Rows from block 9 of a small spectrogram enhancement model, named by matrix and row number. Rows with one number belong to one channel. Each number is 128 + 32 x the weight over its row's rms, rounded and kept within 0 to 255. All counts start at 0. Numbers have three digits each. After the name is the row's rms in percent of the matrix's.
Before each channel's rows are labels from the 100 clips, of 14976, where the channel reaches its highest value: "strongest on" is what is common among them; "lies over" is the class under the peak. Only what is clearly more common there than usual is listed. The data: two synthetic voices taking turns or overlapping, over music, noise or silence.
# convs0: first 3x3 conv (model.decb.0.1.convs.0.weight, 192x192x3x3, each kernel summed), inputs 96-191
# convs1: second 3x3 conv (model.decb.0.1.convs.1.weight, 192x192x3x3, transposed, each kernel summed), outputs 96-191

strongest on: second voice: none
lies over: deep voice
convs0.184 071:144141105141130115110112152135129111098206134162141120186143070116115121094116096096057084126155086199127056083153133096097065099109097147136159090101112104061182168164113186118112166117173142139134093140116159127129108160067118149139139088146083175093124134128173062195144129117169127175
convs1.184 073:099129136082124134115083089114072135145089150049073163149160150165082126135133134182119192157095137098151146151147117183085124161160114162152062097175130177143115152070117104122135119140114096154099106082078109165144172089121163103154127162139187112130125180151134140093079135108088156143

strongest on: second voice: none
lies over: low voice
convs0.77 092:107167128137169149165102120143088106131072114092122154121155137130139147162109146157183150183138106148155144104111146079180161134135153124164131193112143121152107085111149137102166145084107146109116131106097160170111104146067114141144093166057114144159110167077086152083146178173126128158
convs1.77 109:146131116108107147132132104147156173104142129053122112064105096171131138098087071082115152101086163125107093142150130150081072110166151148179105153188143160131103157091156116150128117126077083127129080119123150150183171228151145120126095136125122110113171174120159123130147142113098148185

strongest on: background: everyday noise; second voice: none; thin (high-pass); vacuum cleaner
lies over: no speech
convs0.18 059:124138122126098084132128099132095165125146065152123127145072107084123141094163150054120121130127126098096118069038097137142110094130113142101113112115135104153135144137119165131095074125067130150164110156171134114142126148180077101172110121032118096156157097115129132130086073161111118147
convs1.18 094:175105188091117109093096120150133165133114155042091067071112128163121118149092113125104125088130197132121123132194129143105153145155133128167096128209100129132144156080157118114129125107122064141109101142099131091086161189117142138080117124158104087158137153105143155129092097078078174086

strongest on: thin (high-pass)
lies over: child-like voice
convs0.44 099:127117109152156125116119141099103168101096151093133138094108129111151189154070091159192104088125156162177118139116095125175187123165125109083134160129155123139118130133142102086136159146083113115110141138120135172149112112102031148119122158135067065187134138078127122064122117166115112097
convs1.44 114:152129187112123169181108176131158153171119126090205127155168077099149089164076114127082123116088151102107120107146140170128138115107154134157137098104123123142076144138166071145132107095165153091128077138159115131134153156088186130142081067129124132116086085111115150202136124155118104169

strongest on: thin (high-pass)
lies over: deep voice
convs0.11 061:169113113114150087112120099171109082132147116174139167151146145129156171085144130111124089167148085128139104132113153205208165113114169127154149116156103102148182102123107152112128124124162202108096098158114119093135155141140094107132078155062104134122182108141163075131128130070182091175
convs1.11 078:114133130118097116159172161119130125176091118066149137054139138110107104086128129143099119139131180150125144088113119148136173171140119109099181153134122082142139069131134101161152147090053135078132075116147092173101134119170179122104117123158152163142175160134100149139070163073114201101

strongest on: thin (high-pass)
lies over: child-like voice
convs0.147 117:086105088116152139147044100125098120129140150111147144196129120133099179108142092148100159162131114109087120180164109134172119143155112153070155131105136111124142096091102140137114097127119125196099149176077129125169086120093143089158052088123145093092133110061126131098088067055107118173
convs1.147 105:128155200090129107141182149143125162102121137045115124156154156175158149141080093107116146101105176110115147080220165124141116118137159151136142125143175171116122162124181110140133107133102152102140028134111153158188176204154081127155113158127110113131189141152169156087169164153166127180

strongest on: second voice: none
lies over: deep voice
convs0.190 087:165157149098111146135057097136126153121134141094137156134122134113115088110125137137076109124123062199162108117082128117134069144114133123109139092149163144135189144175118116150145158122113156188137129195133161204112143097110140166142115072134110168079144154120131127152131076131130151163
convs1.190 096:172172136060142133173166177083108090201128127077119131098164176141132099124087117115106137133089176088092157115169136142132140190082183159181137145157114130128098157106143104063148094120122156118139071121090119186135170143100173158132124163091132094149180183177124150127103193118168132129

strongest on: first voice: child-like voice; thin (high-pass)
lies over: child-like voice
convs0.116 097:141116120102127120100122104110095179155163185162169148141136155171171199122137147164208169125109135120133117201139176142172151185141184085160129145119113156129166095127156146115165142150110134128121158146080132081109146150207115089140110156120135126113130122100121183053167125105129121105
convs1.116 087:081124123135126103157128155126133091109155129119119096123096163134168099159080080084060139135118162127097068039105159099064164073144137107082162136136171110117126145102122139168115177163122134094143103154153102126116111200154115117172035144120092125119148136154148102174120117146100117149

strongest on: thin (high-pass)
lies over: child-like voice
convs0.1 089:130178160124168101135165123146102152180112109114115155145141105121131115148071196075086088106114160101134127115099159146155163105118121132143148055107148178172121130173144159131139110040134113108107141153121119217163131144073155155138150172134212104106166097131111119074156039136173142150
convs1.1 097:109128117148120118134118142137110151110140105078129113104120127086089118127104038100057183133080151142099101130150171099146058111157184107113152140141171116149101170098180096137153104103148173166116098096116122126139146142129093093166099088180094091117130134114184161179168161134104136202

strongest on: thin (high-pass)
lies over: child-like voice
convs0.169 141:138147085164109134167100098150155077094178147148199187197170131186141187091130152136091150169176117097125113128149095121183108146176130178146186117143158074124132104141102184158099134132173189116112129122113083129181144119123111110169089134078088146098174134097143088122116196100171098186
convs1.169 057:156159170094095136070113087108079176127092146067115103144092117126120099107143138140138142089090169149121150118170122201108171059129130104163078120099128117156121203133141130178118105130142111122137077134088173185111098179176171119096170158161161120132158118144145184131152139141078187162